Weights of a small class-conditioned image diffusion model.
Training: adamw at rate 0.0028, 4500 steps, batches of 64.
Rows from block 10, named by matrix and row number. Each number is 128 + 32 x the weight over its row's rms, rounded and kept within 0 to 255. All counts start at 0. After the name is the row's rms in percent of the matrix's.
# emb: conditioning projection (model.decb.0.2.emb.weight, 128x192), inputs 128-191
emb.1 095 [104 140 156 156 108 169 111 125 177  99 200 117 154  68 184 146 113 152 121 159 160 136 169 130 254 136 146 136  96 121 135 103 109  93 115 121 165 157 145  87 119 131 160 123 123 189 105 120 114  86 119 124 160 144 174 141 104  91 139 143 117 163 134  84]
emb.2 092 [101 146 110 144 137 146 173 108 148 122  88 101 148 104 149 124 134 129 110 175  90 146 160 118 138 161  95 141 182 119 134  53 161 135 102 151 131 184 112 152 117  88 206 111  93  70 156 100 123 107  64 124 158 107 130  80 146 155 109 139 112 145 164 140]
emb.3 102 [104 161  79 151 137  82  89 135 129 104 136 126  93 118 130 119  91 115 134 132  83 173 129 125 192 113 144  91 129 132 162 100 182  89 147 104 167 170 118  77 114  65 172  78  90  80 100 106 105  72 115 125 119 103 153 113  95 205 142 142 166 114 142  93]
emb.4 094 [  8 151 146 137 148 101 128  88  89  76 134 121 102 144 164 141  69 205 125 197 134 144 141 171 143 155 115 167 110 130 136 151 182 180 143 130  86 165  90 143  87 132 132 129 152 149 126 128  88 125 108 199  88 148 130 108 119 170 159 137 100 146 105 109]
emb.5 108 [136 187 124 176  87 166 148  57 148 178 137 119 120 130 140 123  76 145 114 131 163  85 121 117 135 122 166 125 111 151 143 132  67 104 101 106 129 103 192  82 113 116 151 133  89 105 199 120 115 179 170 174 139 116 150 151 108 200 103 114 112  88 133 151]
emb.6 107 [158 104 147 132 122 129 174 128 120  80 128 118 132 117  73  84 173 127  61 142 142 104 133 100 179 111 142 139 110 193 135 114 104 144  76 140 186 174 143 150 184  93 169 123  54 136 116 143  79 162 174  84 112  88 154 149 170  99 148 139  96 190 141  90]
emb.7 098 [136 110 100 166 140  66 103 157 159  96 124  95 134 142 116  39  99 143 118 110  71 107 114 102 132 122 123 138 201 102 150 104 154 146 177 178 145 113 120 187 148 101 109 149 100 115 141  97 172 121 126 153 120 155 110 131 122 105 113 150 120  60 110 116]
emb.8 118 [145 133 168 102 170 154 163  88 151 113 144 144  96 165  94  38 113 111 114 126 173 119  80  84 154 190 142 163 131 135 140  60  87 127 101  96 149 115 146 112 167  66 125 130 118 140  86 106 130 121 106 157 115  95 127 146 120 135 194 121  55 145 146 127]
emb.9 093 [164 102 153 152 119 159 104 109 130 171 132 153  66 150 126 104 131 141 128 165  86 183 140 108  95 171 113 121 141 163 109  75 143  91  72 163 165 134 153 108  89 147 149 166  71 157  86 178 139 164 153 133  96 198 106 104 178 122 135 103 105 190 127 159]
emb.10 109 [121  69 176  36 132 126  40  77 118  89 102  93 101 124 136 147 120 123 105 107 144 125 112 105 177 130 162 144 138 103 124 162  86  75  82 127 157 122 104 120 199 127 144 113  71 102 102 142 117 109  90  79 112 129  83  84 101  56 163 170 131  66 160 123]
emb.11 101 [141 142 125 107 138 123 156 119  93  34 148 148  84 136  89 130 106  70  97 106  95 125 124 114 184 123 171 154 176 147 175  80 208  99 151 133 151 132 157 122 216  97 115 164 112 105 158 115 122 106 135 163  71 137 197 191 106 164 150 129 148 109 113  99]
emb.12 092 [120 140 113 166 119 103 134 110 166 143  89  87 152 126 120 127 140 128 183 148 159 104 131 220 117  94  93  78  75 108 149 115 144  80 148 188 147 100  54 114 143 152 166 122 162 128 114 156 138 138 103 163  74 117  94 160  87  93 126 118 125 110  92 171]
emb.13 096 [211 109 143 143 119 108 141  99 145 125 100 108 132 106 104  90 113 145  98 120  70  70 141 116 141 130 124 112  86  74 159 108 131 116 135 130 131  97 131  91 151 149 192 146 133 155  98  66  96 102 156 159  63 129 140  75 121 106 166 146 112 151 159 144]
emb.14 103 [143 156 142  95  99 169 150 139 142 101 192 108  93 143 162 125  57 143 155 116  54 149 158  62 134 131 120 112 123 100 141  91 173 154  85 133 159 191  72 106 178 154 193 146  39  65 109 124 160 121 144 110 130 109 174  79 114 162 165 145 175  87 218 121]
emb.15 106 [125 133  99  95 176 174  65 172 114 122 166  91 175 149 176 125 122 135 143 166 125 160  84 157 155 101 105 125 184 117 128 129 119 157  90 209 124 139  92 104 167 158 177 227 176 147 125 120 124 162 108 128 145 153 121 115  88 142  98 134 129 119  92 122]
emb.16 111 [116  59 113 103 176  85 128 139 112 149 107 102 102  97 155  80 152  64 138 167 140 128 128  96 120 144 150 161 105 156 130 130 112  98 126 180 159  79 155 198 143 127  77 102 126 158 148  90 119  88 170  86 191 157 133 173 146 150 130 126  77 209 122 110]
emb.17 096 [157 119 129 125 162 106 177  99 180 128 168 120  92 125 140 153 120 119  80 134 100 120  89 126 187 169 127  91 151 110 100 126 118  87 168 177 148 108 157 138 134 180 166 123 158 151 164  81 120 117 101 204 141 162 108 135 170 168 111 168 156 148 145 130]
emb.18 099 [116 162 171 132 133 103 136 128 165 157 146 157 131 169 178 117 115 153 128 149 149 121 104 176 141 167 159 128 160 120  91 176 168 131 165  99 159  83 128 138 168 131 114  93 128 138  68 139 143  84  85 111 114 151 124 159 188 117 159 151  86 174 167 159]
emb.19 097 [109 139 128 123 110 143 170 160 139  76 113 108 242 126 113 139 130 162  99 106 139 166 165 183  97  81 181 165  84 117 113  99 153  98 174 142 161 120  93 133 150 155  85 114 119 140  90  88 139 131 169  94 138 117  85 117 141 152  88  58 225 129  85 154]
emb.20 098 [ 71 173 115 164  79 126 170 149 135 124 215 139 129 137  71 125 132 173 114 144  89 105  80 136 147 115 101 120 141 145 136 114 157 172  97 133 150 167 108 123 146 112 203 139 185 157 156  99 108 149  85 157  54 115 141  92 156 117 147 110 132 128 152 184]
emb.21 120 [ 97 167  90 196  67 140 115 118 118 167 112 147 135  91 143 155  94 130 167 129  93 169 156 132 130 125 131 104 129  50 114 136 181 141  84 121 119 146 102  81 148 146 151 141 133  90 168 145 100 136 129 116 147  89 149  90 116 147  89 168 163 113 192 167]
emb.22 103 [117 144 112 105  94  98 100 168 159 155  97 120 206 145 158 183 127 109 103 158 126 201 153  93 103 156 142 129  64  69 169 113 147 119 118  73  97 105 144 116 105 122 124 149 118 122 140 104 172 114  62 158 132 115  66 133 172 180 109 113 141  77 130 107]
emb.23 099 [137 155 112 174 207 169 153 118 152 115 208 131  78 162  94  63  75 171 137 170 129 175 160 131 164 131 127 158 130 107  71  98  99 159 151 139 123 158 128 104 194 122 117 168 125 135 155 122 201 128 104 128 106 151 173 115 139 110 102 119 130 167 135 106]
emb.24 099 [113 148  85 132 121 110 137 115 103 176 165 140 191 101 155 171 126 147 173  92 102 104 127 127 134 108 174 115 148 137 157 111 165 124 114 102 102 137 141 132 115 111 138 132 120 178 159 120 113 127 113 104 130 153 112 110 133 147 164 149 221 103 145 151]
emb.25 106 [166 201 144 158 123 140 126 158 115 120 105  95 116 204 127 111  89 147 206 120 115 146 122 158 113  87 138 110 149 102 160 121 156 105 110 153 113 162 175 103 178 113 162 179 112 140 150  96 121 162 154 161 109 120 135 176 176 164 164 118 165 133 182 127]
emb.26 092 [ 72  86 123 130  96 121 134 112 142 181 140 171 147 122 113 105 100 140 115  99  80 176  79 161  89  83  96 168 156 104 143 181 113 127  84  68 113  79 123 118  75 147  73 133 123  70 149 100 125 117  77 113 110  90 140 100 138 118  71 110 154  91 151 115]
emb.27 090 [ 52 163 139 158 114 114 139 143 119 144 119  56 109 154 123 142 136 167 192 112 194  49 109 137  84 136 156 145 166  97 101  85 142 112 151 150 138 119 119 174 173 106 136 175 163 120 111 162 116 169 120 137 104 163  87 119  72 168 145 108 120  93 127 151]
emb.28 096 [129 116 122 145 116 141 129 131 117 109 157 126  99 165 113 107  97  56 118 164 180 109 133  92 122 144 140 205 106 129 144 149  92 121 102 146 145  84 135 152 134 169 134 116  70 150  78 126 165 153  98 138 165 121 106 106 129 170 199 171 135 157 118 167]
emb.29 089 [ 91 168 128 151 107 128 142 145 105 142 171 165 118  58 160 184 127 171 120 161 124 141 143  87  60 136 102 158 150 161 126  73 117 164 141 152 102 108 129  96 130  69 135 138 120 139  98 127 160 146 153  79 123 113 136 107 130 163 107  88 115 119 149 189]
emb.30 103 [120 127  69 161 112 112 184 134 108  94 146 150 155 106 122 124 149 155  58 122 116 145 143 130 162 116  86 108 170  65  99 133 155  84 156  97 146 158  83 122 137 129 172 119 178 107 172  55 146  89 125 135 127 139 107  92 142  98 102 220 138  78 160 112]
emb.31 090 [177 141 138 152 113 116 142 132  95 183 118 119 111  91 115  93  88 159  45 132 143 164 151 116 178 149 110 132 166 146 128 127  82  92 131 168 125 165  74  98 107 132 143  92  91 180 105 232 131 142  87 144 108 168 157 152 160 117 161 165 125 157 129 140]
emb.32 090 [180 177 155 153 106 146 153 199 148 123 143 163 107 134 131 159 139 162 131 146 134 160  85 132 142 157 112 114 180 146 150 138 139 106 148 133 118 189 168 110 118  75 165 119 151 135 108 164 107 121 126 139  78  98 134 178 194 130 219 146 111 190 114 126]
emb.33 092 [113 182 155 123 119 120 102 139  91 180 166 114 166 124 145 148 133 169 143 124 127  88 173  86 134 192 156 190 121  90 150  86 132 152 117 156 122 189  92 105 158  88 106 133  47  81 133 133  45 175 181 107 141 196 111  95 120 143  94 134  72 107 104 162]
emb.34 096 [111 136 143  99  95 144 166  68 176  98 113 137 138 156 102 113 171 143 175 141 123 191 113 198 126 168 146 136 128 102 130 132 185  90  83 117  71 155  70 152  94 120 155 103 136 100 164 113 123 142 148 144 144 137 175 119 124 142 137 102 175 139 137 180]
emb.35 090 [179 103 107 149 126 142 131  99 129 127  79 174  81 187  93 101  87 138 132 157 182  90 123 157 139 139  98 153  83 132 151 127 143  91 109 144 163 152  88 166 155 143 127 161 114 188  69 168 196  89 152 134 164 137  96 149 124 109 207 126 154 150 177 156]
emb.36 094 [169 168 114 146 136 110 131 101 122 174 164 123  63 200 134 118 137 143  86 106 100 125  89 122 170 168 122 167  96 124 120  95  79 103 121 119 131 133 119 133  96 133 207 129 143 134 164  91 135 151  75  74  74 128 104 128 164 122 117 158  74 106 153 200]
emb.37 079 [107 112 148 148 142 107 169  89 165 190 121 121 122 180 164 140 125 119 120 118 123  96 116  87 113 101 123 112 151 159 168  52 122 177 129 129 121  84 124 115 175  96 190 137 111 109 134 117 125 107 156 143 169 130 141 158 150 121 117 114 129 131 138  83]
emb.38 096 [113 179 153 163 184 118 169 158 177 127 167 156 149 132 160 125 104 123 117 103 143 212 120 145 119  92 117 124 179 116 167  56 134 146 136 171 114  97 100 168 123 114 119 149 136 121 120 170 172 118 145 158  93 122 162 187 123 117 113 143 131 150 118 133]
emb.39 110 [ 82 125 135 171 142 130 170 115 142  83 158 162  95 103  61  84 146 153 135 204  73 101  96 133 140 105 168 206 182  74 142  72 169 119 127 129 161 180 153 134 114 118 150 123 135  58 162 115 155 134 163 133 125 132 152  95  91 126 182 159 131 133 117 131]
emb.40 097 [113 142 201 120 106  50 139 118 138 155 142  87 139 152 113 117 150 152 137 149 202 105 132 107  75 175 157 128  89 204 112  92  80 143 116 173 104 118 156 112 104 131 124 109  96 154 136 131 103 120 150 112 161 119 107 117 172 138 124 126  97 171 133 153]
emb.41 103 [107 148 128 168 154 145 142 120  87 162 113 134  80 144 110 136  91 139 152  94  72 115 116  85 164 181 109  97 124 101 127  91 126 168 116 122 148 147 158 110 143 111 155  96  59  90  71 164 117 107 139 172 120  74 115 138 114 122 168 154 101 127 174 114]
emb.42 097 [ 83 132 107 170 131 110 101 133 157 189 123 147 176 169 169 150 138 160 147 115 116 154 164 170  61 133 161 144 122 136 131 162 154 168 150 142 151 143  77 136 110 124  97 172 159 115 194 112 148 118 123 168 151 170 167  70  94 162 137 134 179 133 102  99]
emb.43 093 [ 76 195 143 127  69 184 148 142 111 160  46 101 144 132 123 131 135 176 159 148 112 140 115 124 120 180 117  89 169  83 107 185 141  97 154 118 140 172 111 121 110 119 102  96 173 155 120 118 112 146 132  81 123 162  97 149 154 120  93 105 150  80 126 109]
emb.44 107 [160 140  88 151 131  99 100 162 144 103 199 184 121 156  65  92 123 121 104 113 117  95 136 116 105 168 122 113 132 125 149  96 132 111 124 121 171  91 147 133 165 148  97 122 132 170 113 167  92 106 137  70 129 144 151 149  86 117 141 165  85 120 153  87]
emb.45 096 [136 151 139 128 119 123 127 123 159  91 124 133 139 150 113  65 160 125 140 174 129 151 226  62 120 165 114 126 130 107 135 146 130 149  90 132 140 203 148 140 111  97 147 194 161  85 181 143  72 124 116 145 133  91 131 133  75 146 125 110 124 124 110 155]
emb.46 098 [ 71  56 116  91 142  95 131 101 125 152 207 137 160 139 127 137 150  87 115 155  85 162 148 134 102 151 146 129 145 152 168  83 163 194 161 140 120 110  56 158  75  77 152 111 150 113 144 124 134 153  64 152 123 169 121  64  58 154 165 102 128 148 180 105]
emb.47 083 [149  59 107  91 113 132  82 179 121 112 143 140 114 112 115 142 129  87 145 182 106 179 124 175  53 126 150 134 154  75 125  88 156 164 133 176 174  93 145 132 153 101 150 104 110  89 108 133 136 142 118 137  87 123 100 151 153 127 158 151 115 118 128 124]
emb.48 097 [ 82 105 129 140 174 139  87 144 139 146 123 231 142 150  90  78 117 157  81 115  92 110 118 122 110 111 143 144 113 171 132 145 123 114  85 158 113 110 119 107 186 115 166  79 133 132 149  69 142 109 135 169 120 150 117  93 121  87 108 171 116 132 174 120]
emb.49 095 [100 153 117 120  25 159 138 173 122 140 105 113 134 117  30  85  99 191  99 113 116 109 159 127 167  87 119 141 110 107 117 115 163  85 163 104 137 157  69 138 156 118 146 108 144 108 139 168 137 134  77 138  77 156 148 128 130  70 146 162 138 161 132 146]
emb.50 096 [118 127  81 113 104 151 177 103 177 162  67  72 156 113 150 146 138 111 135 146 133 134 159 175  98 106  57 137 119 118  92 133 175 125 151 111  74 147 144 136 104 117 116 164 162 141 149 110 120 176 118 187 134 141 117 162 123 144 141  74 159  81 127  92]